{
  "train_examples": 197500,
  "image_size": 32,
  "color_jitter": 0.4,
  "fused_qkv": true,
  "experts_per_token": 2,
  "optimizer": "adamw",
  "eps": 1e-06,
  "batch_size": 512,
  "epochs": 18.1,
  "lr_schedule": "wsd_sqrt",
  "decay_fraction": 0.2,
  "warmup_steps": 700
}
Rows from expert 4 of block 3, named by matrix and row number. Rows with one number belong to one neuron. Each number is 128 + 24 x the weight over its row's rms, rounded and kept within 0 to 255. All counts start at 0. Numbers have three digits each. After the name is the row's rms in percent of the matrix's.
# up: expert up (model.blocks.3.mlp.up, 8x256x128), inputs 0-127
# down: expert down (model.blocks.3.mlp.down, 8x128x256, transposed), outputs 0-127
up.150 110:152137166103167100162116102154124128133134123142146118106148161113100146128123155083145106118084139168081123084132073129144148124117135113119120139101143143148120160154113125127116136146150110117171114098138159177155127128119153105111156130139146089117111105140125087120091149130113117089114177126091098115090125065118119135156106163127096134114146153156176153131127136149116128137068
down.150 107:110133079107108167100191111155106140140119124153109119133083115145131148111160104151091178109131180137156140116138156137133120133133109163151157088106129120130114149139122105094144140105096136148112163137127100117127112093143110142096152145136094141084138168115111153139135134161125150143108085119139155104157144182119138140140110089149153099111108102088099116172133135132160107131174
up.151 078:169134120140143137160123100148089153182155130092140141125140077098132146128132107105152135114128115063092116125175104135151168126088090153129071136118121141134130146144163117129161124134092122109113096123120125155203135102127129135107117117144151145128153154074106145155115139137116131083096148154127100121095110104123125130117101161153148135102105140149169116101109092131146142122139
down.151 085:102100140199095145157142161128179129110138136147124151109112171124101143124130098143123099085158087124133150131174189169146120136112120115129152086121127134128127125068102117133166157112124107136139150191094132131111124147118115121100164094123092123106191135116165120128137144156121136126124138144139155137152129123146139100140114105116140113105155091099156152110150143088145132126123
up.152 086:154153137122145155125116114109131143131141075132170160103103116113106159136114108147149119117143159132104089137107143121165161105145102120072122181126149133181163148153166124127143128101116151097130114124103139124178153160124133094143099117140135123138155121109119145148112114071141101123132116118184123129096100106136128120129133142098112139117119137121113089100053120142089154079101
down.152 083:139125110129128125087093127145129141129160126153164136149168137084135130122156086135164165098116143125126152165134145087122088148138134124150124104180136139081124102142105091164109107155091096122161146148115144073115146147140128105102134127140125162108166143116106136067109135141118112147092155112158120136137116144140130133068124074146175151113143134102099099105159136105143122142147
up.153 103:166153179103083126141115138153156139112138095114078149106176131169141114121108141124137097147097146134109129116111097139108123124158152092121106150112111141161166165147104134131089091127139125136151129094142147151123112158132119171107101158155143115139135124103120094122107127104128143103162180126098116124128182124115091138110151156092094186092129101139149156092130099111101121128108
down.153 095:107137109084113103083140116164142147162152130150113129123145188123119138177144117174142129131126171146131147148115079120071102097125151118133124123108147112142112120181095097070138106153103172153183150081139110163115142130125153097140137135118137124148094115153132120116125123131117120098108163132138139101101125138085125129107122119106111156118173153123131136081114110134118134099088
up.154 105:145136136126162104119148100089064155083119191124143104112108140143158121115126116098122115118113108087137143117129104121128130114130131106098117132093153106189110149113118090097124117131096110161116096161110158130123115134133128138069128105159107109089086131146130140146111126145173172133105106136130135107147131146137100085131151087150136130138160162179114147096141136134115184114122
down.154 109:090129096130119129127104149146144139104115114126121088081086073172152123136093119111125152128140111155148128091112155087121155138137099121077135167120137072168125163114153133126178144120126155169103149141097122148127157132140123143120122129133104136121116116157166119166136096100153106123184127076143160138152111110129147127138158090132082115148088139126163113165131124156124131134139
up.155 099:139125143117110160099140093115121105108141140141143136113100139168096160141104174117106105140123162164103150123109123112133100072160180110138172154120128112142106118122130101116145115114088160133090149173115101153119173138185157167123109154114095130121122145131112157127131110100149117142139115108150102140138147125103122095137130129141122131057131187112132139129090123180138121139085
down.155 094:099167112100166105121131099093071145148130135121135084142180090117148138099155133109128167120131136143122145143130106094136121137105126148144118136153165145126129129142110170122100136163146090128131143081154115136129112057104109122153123119106144126114126131142127124125086152166106164114091110151096143147165094145130162151101148121152129138182114140141133129115150102126148085186162
up.156 127:130126105123141137101097112163120118079089106151143163163154099190138144149153163062119102126100132193097136087118106134111133117151153095165143138141134100098156096164115068131101123132075139085134146120138116143123148142142141125121114124141126133109116100123133106144136134114099114134133093111112134142122139110107122127140135140158094166130096137125113111149148175171149105141089
down.156 112:127120102106140137095143107123141174115181073163143110177114102159161115170156123132122146115124165150099120123089106151147134110102161146152135129119149098109131092161099100098133150148103107153130143091138121112169094106112121140146096104111149094116123149145149119136128160089068154123136107088089162123134138169138125152119153146114117153160132110112113122147184131136125135160139
up.157 096:165139126138138182140153082128097137111094154146155179154137140148122181126108151136150105173088156142136106134104086147178135104148137095134142118103141098108106099118158105107130137126085196152112086144138093169142145137142160118147112120133149145130114158145114126166141127067138144127142144147138120134122169106164139133148132142126132113139142136135133153178099139164129141126103
down.157 094:081126139082139105106136100127121128117139117136118046131098137130137111115161129164080187141172155144155147128137121093091117122114117108128136165137126177129138143154076140121095113149169105142122173129154144126140126140081119109143110158115152119107102104141123150153086125143108155129096085125096133111126101157103140126132159095115123104118124127154152110119149140129179094146143
up.158 112:126130093131130142110100118171101125140132156114150162113125109164120142143188130098144125141087126123077142106148090129149118151113125097131141132129169104101099089157106140086113137120097141121114149129153113166154139123178127123107154102125145128087088089104132116151108101076090122119143107125083114121134134081139118113139144141180121132152179115133126111152128188132155109142092
down.158 107:158125130120141122142090087128147161102195105112106091165079130150134101128147121144088153106137131181134120125138149108128147138117165166110172160136101161115148137130123153165149117129132086156156121128122092105149105106113119139133083134118140077163144122122127124121128130122146160144133062072118138109125142175125132102159163121116137103145120099119127103165148135133140151137170
up.159 083:140123102130142145120166110131135141125082154168101102133150114153172119073098100100094123106142138064134124127143141140114123152145112094138104133148120135119088175112114094132106126182132107146145127124098127117135148126110177130128095135144158130113150135117085148093192139170117148151132141120138107099167149145138160164128116150115138107118143099099132114119128088138097135079179
down.159 086:150098127207124108171136145113133104109131148094098157088113161127106124181127130116130112088134093158104100150136146195131135144107153171097133152112086126138137156098101145100189153108115102152116138170134149128133142120123099161142175068135112091160101132122128104152116111116132144119141134119141125131135135135122110107155147134156112105141125131145161162117131134141121091118108
up.160 089:159151138097141111142119084184140140103097125143146110110126166113105156153143123081105127120136138132129106096134073113150128098138149125113104150107128149140118151171124096114103140149160061107163118099177175148111127157139140133100121130116178088117106129129117109124105138139135109084098133101080150142128138107155101146132120146123098134111140093147177086105163127124143105107120
down.160 072:099138083043154157114161151103119142149110139155148102111089122109135131112142136131125139145142175119145117168094109074121140135084126115153128088140134110152133138084133136104073138124126117156098141143125138133135133106150093145126126181120116121116117130139104174145143113192116136174118113122148109122118095150151161120105123084147103093115154136107100133120125147137150111136170
up.161 103:094144155129125122168154144147077121169129121093123109132129136105142190109135183133083180177123147117130178106142107114160099134146114100136142105149132100119080112112170150128133130123101161132106148134125102152165115122141123104140113158083127173089140169162120184126099142144166102126131119130099105128119099146114131129130114116125127111133145136134150156165134155160122109161126
down.161 092:128190124081171128092139104102148163178143151140104129127138128135136133110120116118148150120113171147131117136108087071145151134119163154105106130148203160118139126138109141094061141107131117138136085088130122108089136104120133138149110154120139126139145151141102149124115137120093109160108148114113126132136133182125110108105159131131107152160117146113098109136104141100118104122187
up.162 096:144140114134167126143107149126160130163123130146125099129145160154152136151123144128180105141077119123082125115127081133136133139128093115100105123127107148107110109141125128133118147128168167097190135096126149141147157138135129108107145132142127102144119093123119093157095146099070133082142194159093115122141103051125133137123142152126111145140181120115135167131146141119119148140083
down.162 097:135118138170146085181142133124111169124121122162130133117148128135118129124127118144123129123163079141143117091160193170156161137129110092112170076162136154139109142159115155161118124122169107111129153121139119134122140130080121105121150107126121150104152121115185111127134150144096150097092121173121138092125168100132147132171095125166137117130103082132147122167151163145142118124144
up.163 080:133118099159120140131145149119136168159123092124082122106062119096134095149121118123118142134127142177107135109123125105154151128136133138107087143098138126118128126175118169114101119087125104085134114142166159135083102107173103174129078154145128117130112093128134135169083142108098096132151114128158112158164098151086136103135141144158141102104094112093115128169146132134138144139148
down.163 078:152111185151106117143134147138142122120156152106147173104142152127128129110094133115158078115101117074147137133130108157114111174148125113154145090122132137119140097086197099162138135138098139138129113116107112120135112187144128129124114110119131102131178159094140105141166121133136127169152189120145144123120142104119116146125094140131106145139137093164098121140088122087086154147104
up.164 106:168135173133134100153118110103099132113146137113097101131122173073140115128129110114082136089140113081157150107151130123091126136116152146102152118089129130167190161134083135122126109129150114129152159116100102131109100127144152106094139119141119082119103124108144100113114151149187184156123116124146140103108135156137126104135083113128120137125103134203125117111155147126134115105136
down.164 099:088111096125135168129109159119142118108100136140134120067138109175127139130125148125150118120154081116137124143141189145120121089125125123113133155108121051110133164148122157122131169148131116178119109132125088127124147133129144127158159104138108113135090080151195119122097093139107115117169130086173125124149125095132169154117111111122115136161145150110121147140134085132116122147099
up.165 097:128132143123146107110189146123129154092127116101137112135167109133145104167088135124118102122124118064138126143134109137113149171118126111138150139155178141170126160165120090095112105157154105143106152115080131109164116127105151136106124114117133111117128150133123120103127113094123137140102196126092136167128118145154133130084110066148136147117157149142139128082100151092115092143093
down.165 100:134095139123152150114126110102141107120119144113168120085130094116132150113149128087145181093158138148131117138140143105159103105115135123147082160143129117086100168091093162121151144123087110139080154137108103111108127111104131106179123098154121131084123125171125156141120132116120117141132106092153165136147126130161154142112135092173146111150119179150135175133146096148093099164152
up.166 086:135138117115156136119109142092136157144140154145140116117172142153160118119111131152139146145116104146168120106149109121096152171154113091122119116130135142129136128127136144115105122154177142112163183085091108162121162116133128094120119129114181074145118087128138117160096120123055132126135198142090153087133117091142119110139123135162144138181171102107137113148151125118125121127125
down.166 087:160107140163146099179110117126102146118123114116120158089168141160122129124133150134143107128145051123110127093166159154196139124134121118144144114136141150135106165139122161150120110128164119135093140141148122141124147109100130112099177086147121143126160103131195121113127147141130130102075103145134126104141184092094144091158097144155147130136115134150142131097127132146120089122114
up.167 121:137123080113171129102153101146125143073097136129158176124148114168144144140152149088126116135112139113115139112124114139137135124132154088185160097121160114111130081129124079096079137118060108113107129108164104121113100113134098114150109113107133137120112091156151124146174151119086140132137107104121115136093161149132112147120108134170114143143145116113130141146157151130144068129103
down.167 118:134131092090162132088127099114119165097155083152159113142153096152176105171156124143158145139123139127117118160091085106129144134120147108138143148180148134134147092149092109085100130166120107135124143079144134094129115134109116135163102113105135109132098146169131121139140151079079135119127134098096151125133137178149121150100165138134108156160146128119129127110179117113132098149136
up.168 092:074127137097117136118165139116160138120124123110158145074121126139132094142120180123156126170100130152101167129124109122107140107149115141179139138167105148110093123097140170113117098054161158143075143104129129097103127125146067150153135162146120159116113146165108127130148116144100115082179114141124108118128138144111141145113131116115119164098137120112124137131178114130129102136151
down.168 093:163108146136124083122149139129126153149110095088122123174114153091152116119124111144146143151138172139160092114137090165112118128152131147123114114119093182140097115110169095188130103130134157066121099135145099149160107141102151122110067151137152153136133091104080146137125118130141127159127124144132108164087150132120134125127167109137157082129081123143112129115095108125130141113123
up.169 093:131126138136160110126156107103085145140115163130159131146104087101134123123144148092116135138119138084087133123132127115162126175109127115112153083170141155147146131142151130095100132148114119114079123119124158110111130130129099185127121127087137096102120196135113124149152133172111091159094169143094130156087125152152130098091093144160131131131113150127109101131171138115146094167150
down.169 090:133106130139095136118152161175163112156148130121138144088147177163094144105107166129152142128183157137095153163090124145116103135115104153126084121117139143110134093123102120123115175122140148147128125142128121122106105082150128106121152111163117129113167138158163146132115148139108104158125136166129162143108072142184117138125121118085158162137131141124140154120138076116073132156113
up.170 097:136136106145143125106144103107112150095146144101124095093189116122151108147129078167128139110125114056191123158147133140084108163125109131129124085134131137151136177141137122091103110172182121137133143106094126115163113128121147089109132123110135140116108125096132111107131099118128151125118172124132141117148121144143110129081115060109111124155157115145108095090106106109131141112115
down.170 096:100116141125158139172114108118143132131110123135127123070144105144141160139161137098168143086121092179119116130139172156175104100096158108121111180120143100078121170113091166122141154118111120153115110144100134125121139131125127123155149067147108133119148110154145119133079114112106122096128128094162134147166139125167147142150149116140120109154118173142141168149133099161120113149101
up.171 082:141098169123135141111122084098123101126124130128126144133108146153128103117125144075106147130129115195123126112084113147140121088117197127127148130141125092112100123130097135137128128081118108111130117134176116145092126106123147167164129116137121179128107149171124133119126138125124157164128081130150149161140135170118140137182150102164136100116066160109113151155168138156124110160131
down.171 088:108125106169083141170102153161146102111126150091086132135107137149117120128115128173092087129115086106135126106147188161094127144148103149097137133080081100107150134093169103133121147109137151139135139150135119136138122149162116125096141103113152112162116109103140110136160102137139127136174114091120131107132147110123127124135110149137149088099161074097086116139111117115122182105127
up.172 082:161140154127141100114146119105079174137164131097077109123121133113151103117133120123103108129145105124134149151122098140130140134108112152092091138123162119141164111140093140105117118120107105115113137131107182171137110111139167166063128129128149086115131166071105139143087118088087122160116146143114092155196106129113116142087128123173135130100118131107164141122111134109121128135121
down.172 081:102106153161109134124144150154178107066145128129151178063105178152121132135113119116125134098126107115137144116175186152172136149151126105129118113100141117117092123089131132161144134077123116144116133134102092107117127154111141092163145117132116096114172117144152117116168127136111101142161134119156158122136128123115151103130114120148132157141158151123098163158105108103101151167157
up.173 105:133126092118177143131161093148126153096092144149152166125126101164114128140163121093120150138115131129114158100125136136117102123130151091167161082105154117095130093120106098096093154122042150141091115111156094139092107107128108142140116126124114113117105089167134114121154136132105125136123122127145142123100138181133125161121127137148109125167129114107123128147161157126170069118090
down.173 098:151143089088145119061131108113100151132149077155165112131145082147170137151142159137154154129135146147121129155094069100121143130124157118142134168189167143140126102159086117090103100159124119124118133098134131104117122107121118138162119155129128120116103122163118158137124151080097112124116121112118122132123136182129114149110150118125112174156131166120148130092147107118140091137156
up.174 125:147178133115114157118118126137116125159136130156101152096161103102099111126134089100158131137113129105184130121176160073122130117125109128182139077089161149102132139117138137148122141129095126114117108105098107157121126123191114144110133153114108098130152082069109129137097112157132137114170158129132108097156128125169123119108091140118110126104158131165177103158110131135138138129123
down.174 129:126144125133077121172106140163148142153126116156093128103123165152137147113138113150106099148135143151161148116176164117083121133129097101094129093108129146143109099108118122160157157113171143131084122138146114136147143137159145129108112160112087109117165124097154155155148136166151133109150143124108105101154136130139108071167130103124144119110142063151116122159121140115122193138163
up.175 099:103108133142079140093169145132131144118100107112132135163111109125127116108114120134078136107135136099079143146095138123131134146127166136124115147172145148121095099124090124119112086137128129136086141134097151109138130145125140141120121136158163140098123201104110132083142122110087075168111143145126138169150129150183170153092113150138139161118093152070110125119120096118103140136143
down.175 095:155058138191098105164129147148193128111137129058109188109095188107120110124126142107125120088139126104141110098124136186124086143148118158110093098111084135093129127102125121122178124109100106104131126170133126120141120158119136123145134082157133112131138146110136116127134138119138124143152130119139139121115135130121099131149143110140143105120155094122120159116117106118093145142152
up.176 087:141112170133134077083127101149086128098143144099123153150131117121141127152138100054115165143126115160155118120108093148134113104128165116116110150133144067110127109175105147136135123130087114165082091129147151142189144121159152140127107108134145134113112115132112155150100119093151145147079110113135097136136129148109141155119168113166118144120141157141157111130130136146147113157080
down.176 096:098138110142093165123134108130145138091155147111104141131085129155124104123136122126083148074122123119149124089152196100123116125154130161113160110113136123119134115083148114124132126089123129133126167147117103115111097142156121137116136140115128140130128141109168116130159134163141145147185090077142143116183130151121131112149086104157118121150126083104058118164125135148137173146163
up.177 088:124141161119159158150090116099122126139156171103144140122144130178146106135104170147172137170108147144113140136102102121124119115142131108126123109135118103116136115068175122118127142100126160147118114098128133132076152104157106131145144129121134156140094105146079145133143128101132136107178222149126109107112139123099079138132134155108117130132172110145159160146126116130105089165132
down.177 083:131124084096130120127161131124083134133108131168146107175135118129137138109153124150123162154131165161130141109148088115101125102104108106147129140115169146167108136213129149146126098144158093092119158131152151125151103112103123108109101142133130140060097090088128132155101108146087149114087112149100117124111105128152139140126140144114124101152077135172125121131094137159143135136121
up.178 121:170133114119172119114115098104089152110134120150150152122136098125107118127126124083124131154108119140156140134154075119103158138164139112152184122163195093131120113143145118110124154093106126105115158115111128181124102129185177116117113130124124128080118122150134101143112089121132124136154119130133106115102105089123122118146099112160072150144127132144118116131113202147123107132087
down.178 120:119083125162129117138122152146155109152115119129103105103074147107123142152141141131126143096165117176109128169111132155161107141094111175099106130120123145078108118109109129122157148107111131133089117187156088119124122108115141153165138079134120130141092155168160173154098153126141128126103059137128155118117105143134113108151155120132162100157137138107080160129150114111124138135153
up.179 105:192152158136137104151082161161119108126090154109134098134142155119087138101114145128118081150131134132136111105116112147074107109124095130163117148104128150177151122103122096151090115150102115113149103119111170144158168157134126101140130146096141106153124096122135130126095122149086140110156142099124129159185112152157155140143127166122111114144123100110170134155096115164115135166116
down.179 090:137157120086119101107167121107079171173131092158179110129129115090136153131111113147147139144137203124123126116129088116144136113108106098151128138135194129160072133135110123112126150139144148114106115111113139149172076094136168136133166145148114122088143155116100163121111121107120134118073169140113127144129118117126138111134080146129147130129143158155164125102143132123107142122113
up.180 093:177120146117123110115100074201074124119135121119172135151141166147119157139169105091108112126117132115102127127110116135128099107094142117120112123126134161173157144161118106118147098141116087144135102113116151107200164147134115140109125129129168112107120144133096123096110119102137133102100132127082125135102146107125117144114117162150129139093149135176175096096134123136149092145105
down.180 089:107124091070133148124180129119139145113079122154099093135058160100117137136108120129087154113130191121130137138126157122147147127118119146105123118107129095114106137080110137128123154078109147139134141164114089161094110094129139116134144141138106119130128145143111144122127137184125138146125063117150146135176113167137159123120123100108116096142144131088105129148138160132131103098172
up.181 079:157144136115131167134143119150121122088068121119127155143137097164135158058104116109111109120112128107138147118117120171146155095152136118138109151106158125131105098097123082136121133120088122122087116144088151177180154140133149123133120139117142095106155144161128119163111158114110131166133150144093105170160169093145139130131149150110123137122111128117146145119101148147059149086125
down.181 079:095122123123100101074131144107140121087156127130157092108081114135134113148144133149098161132139101160131142104157145150133141145144109179099143168137129149169094180145114158139158097144144086119142186140126151098129093136102116166143116141113128128100090141119135109151171094144130153103145114101114142099103116141089147127126091129157128156106135124141119162082119140096163098155137
up.182 083:161115160136111126154130109136130104107083146131113085160137131124112100102141138150114096120133132119157117169157105134112143135126096134120108159134078155143156147098121144126085151150200122129190152107139119141121152146125125095143103133126134088132131137072131102134133116136148149099168098123126139074145113116138118152152141175117150123121130055156121095141165151122140125080152
down.182 086:121135082124160115168116175115151156118110135163126118114159121135109130187118110139159077132163094170106107159145164165172146093084184158106128158164123124134109151119119146138142137127128110156135093104143122147129134120123147120167129100110103103180117085146158123140093136127104153088126129109124119124126142115121161124127123128154121088162139149105166147127137116134102087120089
up.183 142:130152148122073123201175141172165116117114092143118128115158110147153134111122128100105103128143134113158096137125108123117122142154102101126080165171114117148112161131112088127099128094147101158129145123171142143141122138119130152122076128103154149134148109111114108144165135101126112101159158089093140151133141118154120123140169139103122137124173051136116131122137110127110095133155
down.183 158:117139117098130086075139147137105114144133178167150133110150122138132128127159103147176122100129157123148139145106091158112138143108159113170102079169120151175089108090112146093122094151117105155131123097135142119097136127103112139132109113126142117116095147137103146095122140133097119135081151159124130123166114141139151144069124139101135152138161157115152141066148113085118111147098
up.184 125:134128136126142143115124118160076135149139121125124145147134097136136098110138103109111141145112108091166131126160110120169152162174147108102123104180154091133087125130160182125155152105095171148106126132127092151139085156165155124108099124134114126100119134142141101137092110101152141161148110137130123077124104117110174114152139119167127131152160088126133088156119184117089148151115
down.184 113:121125103165145129123107139144156126123180094131093096109136151129146133124113141120140126116150116145130168123165140122131133142143103152109137158148177179127092085103117131124122123091099096126084121124126094115137114101105131110166122108085100140127137071139174151168109163173105139115149097122106084109138122154140120108114149065152149133140114152135117166131129147100100140185153
up.185 080:095139151122096127150152120172126096108122144107155156125120100145100133137165127156123108152102135084140147109088111136181124153146135103112095157161124091131134113129133110141141152131118139143110150135128164123185121169137159143120125161164155105118112152123099105088092118060143112133121156152134103134194114130146157126160148115097124147102171098121148103133081108112099124157127
down.185 076:105116132107146123091121133134146138116176109117127132122088160109141099136134120106139176079134208149146125122124098060129118128140121154151116126126171192132091121118110127130127088126124093096104157106127100112103111115110127107152095165119101152111115150136130114161099124148098138141138103118128128092110122147114106129080101072129117165142101146130097142112130140137133132160178
up.186 145:152120066122145151089155084152129147114164123167124168089102119121122141154165131130137139152121140104138137147125144127125129115105129125186131086093132123052143076131100139119103152125087104114131095105135084135104092095155122121160135116127129097139100112105143149127142136130085165117132126152149092154133138160139117137121097131111122119137144118105145146106150136142200106111102
down.186 151:131132110107143166097115122111133143120176084161132103135198106153138132155144123137167115146100143112123155146124110117131151139130145115168142117170163145096154078123086134127096112126113119110136084090098137091113111103129129131162159103108128122131136105129131146145105131102084148140114156147080089146129172152117106122091108116149117179166139145125141149079118138092141092150142
up.187 092:091133129135086140105156148130128137132109141113148145155126075158120131116130146107129157118109162089057193141097119128109133148122120120133121105173133164115106103119139105109117085119104146138078129140140156099138169118122102139145138129139108130090146202124108139104154138133103079143099155153098134136132134155147127171106121147122130167116123164089121129085128098128087132124143
down.187 100:152036146216113101144137146148160117124132110083120151147093184083135121104129152128125140090163138094132120118117128188117104139135124154128103117122082147122116116085109105120190117120101104117100138168121113125146118139103101119132125075129131141135136159127151125140151149136124127158147121142130127120106103123129122133133159105123145126083134089128131149122114122128096144144129
up.188 079:105121111141131169108171160135140140154122113158120108092093112111127092099140078140125139116156131154126123106123129132109163166146117142097136170080162118140104138173109124127115130127155111120154165132104177117091107144115151128116081136131151123127107049102129130126123138129101071138158111114174144121147091126111132103133157154119095133136135101100082117144115136123119167076124
down.188 087:190146135171169120134083130092151142122132143108140194110164084146128152136135124090167123070090086129100119119137138148161115134164147165120114105147124141144152133140136135097141130159085118129133096122124138113141155162127113135111142082157133134146148136120148090114114121104129097092125171116144139098088168116145087148121122121169151130153113114131100111108105118150098103141117
up.189 120:143152123119085141198122142095100124101099146120141176134168098146152127118108130117130111190099158104132141154125090124125160123117112112166110115138105106172146144117156143120117116149137153140087144088100122160155119118143083161113108159099119126109136130080110144156126089110120132108168149141108116176155142107131121120111143182109101153103107125154170128131147089145124122108119
down.189 126:123174093080111112125107122138128149121132129143139145122154111132137099136119127170133092146118152111105096128096115096098146107142117119134128184117132094139147133174154122146127144176153154130174115084140152124144127142158144141094099169117161112157116126098134113119142096114136108109160162065109112138136133131107127142115112173090081145106145124139126080103108114141117171079083
up.190 095:099135100123160141115125127119116159132147155166127119118114088128138100179147146128172122183092128150084109136103102120153118127105128115131143091203097164106134144104171181113117141113126171122095137109145127109124129115137098176115121146098103175111107162158097121120155145145142127113133140161124099105126108139093100146112158126127122132104137095159123113125180131116156101153155
down.190 100:117147151128099148141135167165151125140145113162110094151133164120123155124127131128116149161154186150120154126141102144106123126145149095137138129111107133103110058103124121210118134112129138116135137113121099145149108096142135114116043125116138125102141102123107157173123142171110118125128121162111080141131100158159138121141160108087137105152106098139145137161122115134126163175137
up.191 086:152138160115135116118129071119151154093130113170137112125172153176146142154103138136094131154134136139172123130089124144138102072127167091109118130126118147121080136157100081171144121154122175131115139138130118136174156127107166114113118132097116148129133133183136136095175139084130166132118180136110135138140178107142146123126149123093124101118173149135126117111142102138116110118114
down.191 087:100087082150105136154097142138130103095149154096109118098061137110109109133144121158095118107137086152131125173141198140115118116128128152116133162122083105113145142098120152137127120113143129138147158184140129133107147161117102118148117108119133096167108092122110105101113121156154159123142071105152105117178123135123146142145102148132145102123163109116084128134130138134153152082141
up.192 096:179101093114148162185107103119115114125110136117109130149134145115130113137157147133122118133138121151083093128185132112151152112117113160114172097122103119101150131146157130125137157145158127097156125126147102110128119125120117134151128116108151105143123146125110133176166153187139143163143102126123131083094097122148125154172135173130135128126093085133112126191183148153175132108152
down.192 095:086141116131136158151112146129164139097097134185105108106175127131105140182095156145139083168146081115110160189108175185136134128111150109105153161119130115118127140130131132135107167098173117156153101108145102149114154115134138114128161084110110116144121110156178128113100140144128114107112159163146126152121123116135129130125137141088120105111151122098145113101137128111103108117088
up.193 094:131128143129146085155093118159083129156118138115147113131139102125138136166172147096147115131121139135056099083121093092177106130102114127107107138124111184122131136167143146130134136127126065109143130098116129132178165155137099137129134104109129129112082118147124111123120152128115090097101100108089123135118095108113086144107123146120100134122115109155158102149185149158160132131145
down.193 086:134163128050129121137160129129153156121116129191115105172084153121130150143121146124101121110158193184142137135120136103140164127108132125098136086136121133106139131112112106165089163131138128146142153100123109162131127080123153118105127152136137117142141140127122168118109145157103141136089122143123155141150124156160174118156154121121151129149118066103116117176151137114137133139169
up.194 105:108138112118094137123107139086131129129155167141133134151144118184147188141096164136135102188109143119107169160079092122167129117124092103126110100132109114094138113099142070136120115126120161130134148105098122157160156111130135131133136131127137140123120157115126165139124151094101145124140169160097107140174129050124118151105147139100120161118156170135140148142120097130106141132119
down.194 110:128104139156144088144153134146109144156141105138142087137085166118141133117145114147100171142152142137150129077162142129140137122107134057138136091142124159164110124134116184165117137130169061134116137145135109152135116117081120110126109106110128119109132097150125130136097172141119137114101103144107114067124098141103140124125115129140142125109131093176183145135144159120166101125162
up.195 088:125129154146142102109126152118121123157156102163114164131094101112110146103156133067124159096131125186118135100123149127086115105128159154117093133118150113117131142201100141102134125121107093082155166142174106134103147111150124136165148125157131125130115088130104140116131154096096104132099117118156134143118070132140141123143128120142118099159124178095129091122112119157141083099107
down.195 089:092149107131111165121124155122131151146160170100135153141121145157105149110102119142125136102114139067063182116126172128137117139144107172141143095127134123104133141156119121127137127128088087148163159112081124091129137125123140122089166120099144144148133131108157078115152125107113127134151160119167141141105178103115126156130096126160119149101151096124060131116123127114130120158097
up.196 089:154129137113085116124135136160172127120099135144121108127108132163093150124151146128108138169128141100126136130114097114144127137154118095149116125096148110151104135124116096112097111155147116129146155126139152149182139132140151113111142123070168154084114139111136135110131113105108098111127209121052137165158123079119097113135101119108109121116195106158163116106139115105133094140131
down.196 075:133164141089154111126159118122104166142101151148147107141098107139134149105152127113131162087148149190113091162118134092156149138123154129197110124160151165146107147128121175130116145103126067135127159102148109125071155088110140116160101145156132130117113175136110127123123130124116127146100110115149163113163111153138163131102114113148125121135104167115097125089126150139138089113145
up.197 089:113145139129122094142137139099119120156129164121132114108132143119113151194133153146157106142123140130097146088112106103123121147113089123088124135153107141137129103115144134113074126112199146119172188103107131120125167145147094097137136159087129141145117103117129158157121164094101115060171127142127111093139101096147116149128133139105112125128162120131105116175161120123118166159151
down.197 085:147151120096177129136104144124106189142129098191119101170146128144154132120114143127142113148124174154133113103098093092143158113129133106154139106142151175113111102164134129180100123160141098099117125072153111159152145112084140119141111157130157121137138078131118147128133109126101141088077172143080118122120122119107121131117113106142119132155121129151129111164121157152160114149139
up.198 105:122110134114134123108150150132143140140133085120107108064110171111080107190111154179135136121125165137079146113117125124141105150107109107138135135139120180103141097127085145154113117092161139093128164135130135122125141174118088093126137176147134108133146115160117109100116137119127116106157097135162132097129104148111101138092073099088125148091104155157100141132104132134103136139145
down.198 110:163090100152112110110063142146153118121166104120131128142134149136103124123106116143151096108114161122161131131126143105104083082164116126141109172110102156110131101141136092174158096141099182111149114146142141139162128169129140122148060148123146118161155088137139114111121123127139123106171140112125100094114142113110112151108133112119155119136121121133084128156077119160105176139142
up.199 082:133105175121108080093124093126107148099125135144113138142160125125149143164131104115115139124139144170164134127107121138137084120092145126120121133144148108119109089155074091128154135130093153139094125129124138135163142137137159147116120123080161107118106128154104181146154130044105130117092129116089102154171129094146141124097169127130110123085156148156155093152125137129155099132115
down.199 080:131150142052127160103132106145137140117133128117119122119057124140127115135121117161111164127115194117143126144092126049126126141149150120133122155138125145112115119094102151135104111114131104120126124107140134119105112175134111108132061215133141135159111160147118130118123145157139134168137119099133135117157102172113123136105113110108101147121113132103080118125133143130137158102162
up.200 093:109147147118109150141142134122124101144124087089150151103146096135108129117152109127149110139154141142140117120150168123202130111137091124110097145097123115143136120117184144137099176077116094128102096114112150125150149134108124089157103120106119136134173070134101127131129145113132076143169099105146117138107104130091115119125129142102116122131113081118104091142103128130077170096175
down.200 101:141151134136112091122104119136137155121149118147118178169150111085148140156150076159140130074143129106156118150128122117091115113123156136139133153152132165168128107109107085093151116173099121119127128108128160096136107175164136139113092167109133112124107176085121134116097121136117130133130170072101143154127105147148122126112160141111150149114178124167145123089143134113139164129091
up.201 108:166113148102151116092127136119116115106116118118156132152126111173094142154118166099106097106126125130114131131128098131149124123169134107116148150172149100190163115148163090118112124127137124151128176095106126147146127176132173095095091136126127148082124117148137127140115107106139096127149102104132138102119091094085148117118133124153086196117123121161106124118123186144101109143100
down.201 098:122123115152156119092137118138104160114142095142133115183143092109140149160129140104151145108147137128092123154093093126172118124127124163156129161149159139109121083151109103108130138133072122127078144126125097093126119086122147154175112074115116151123103138148156175149145115099080135125097114125080133124116123142137132145087150113169128128149128175123108158113149113120115105177153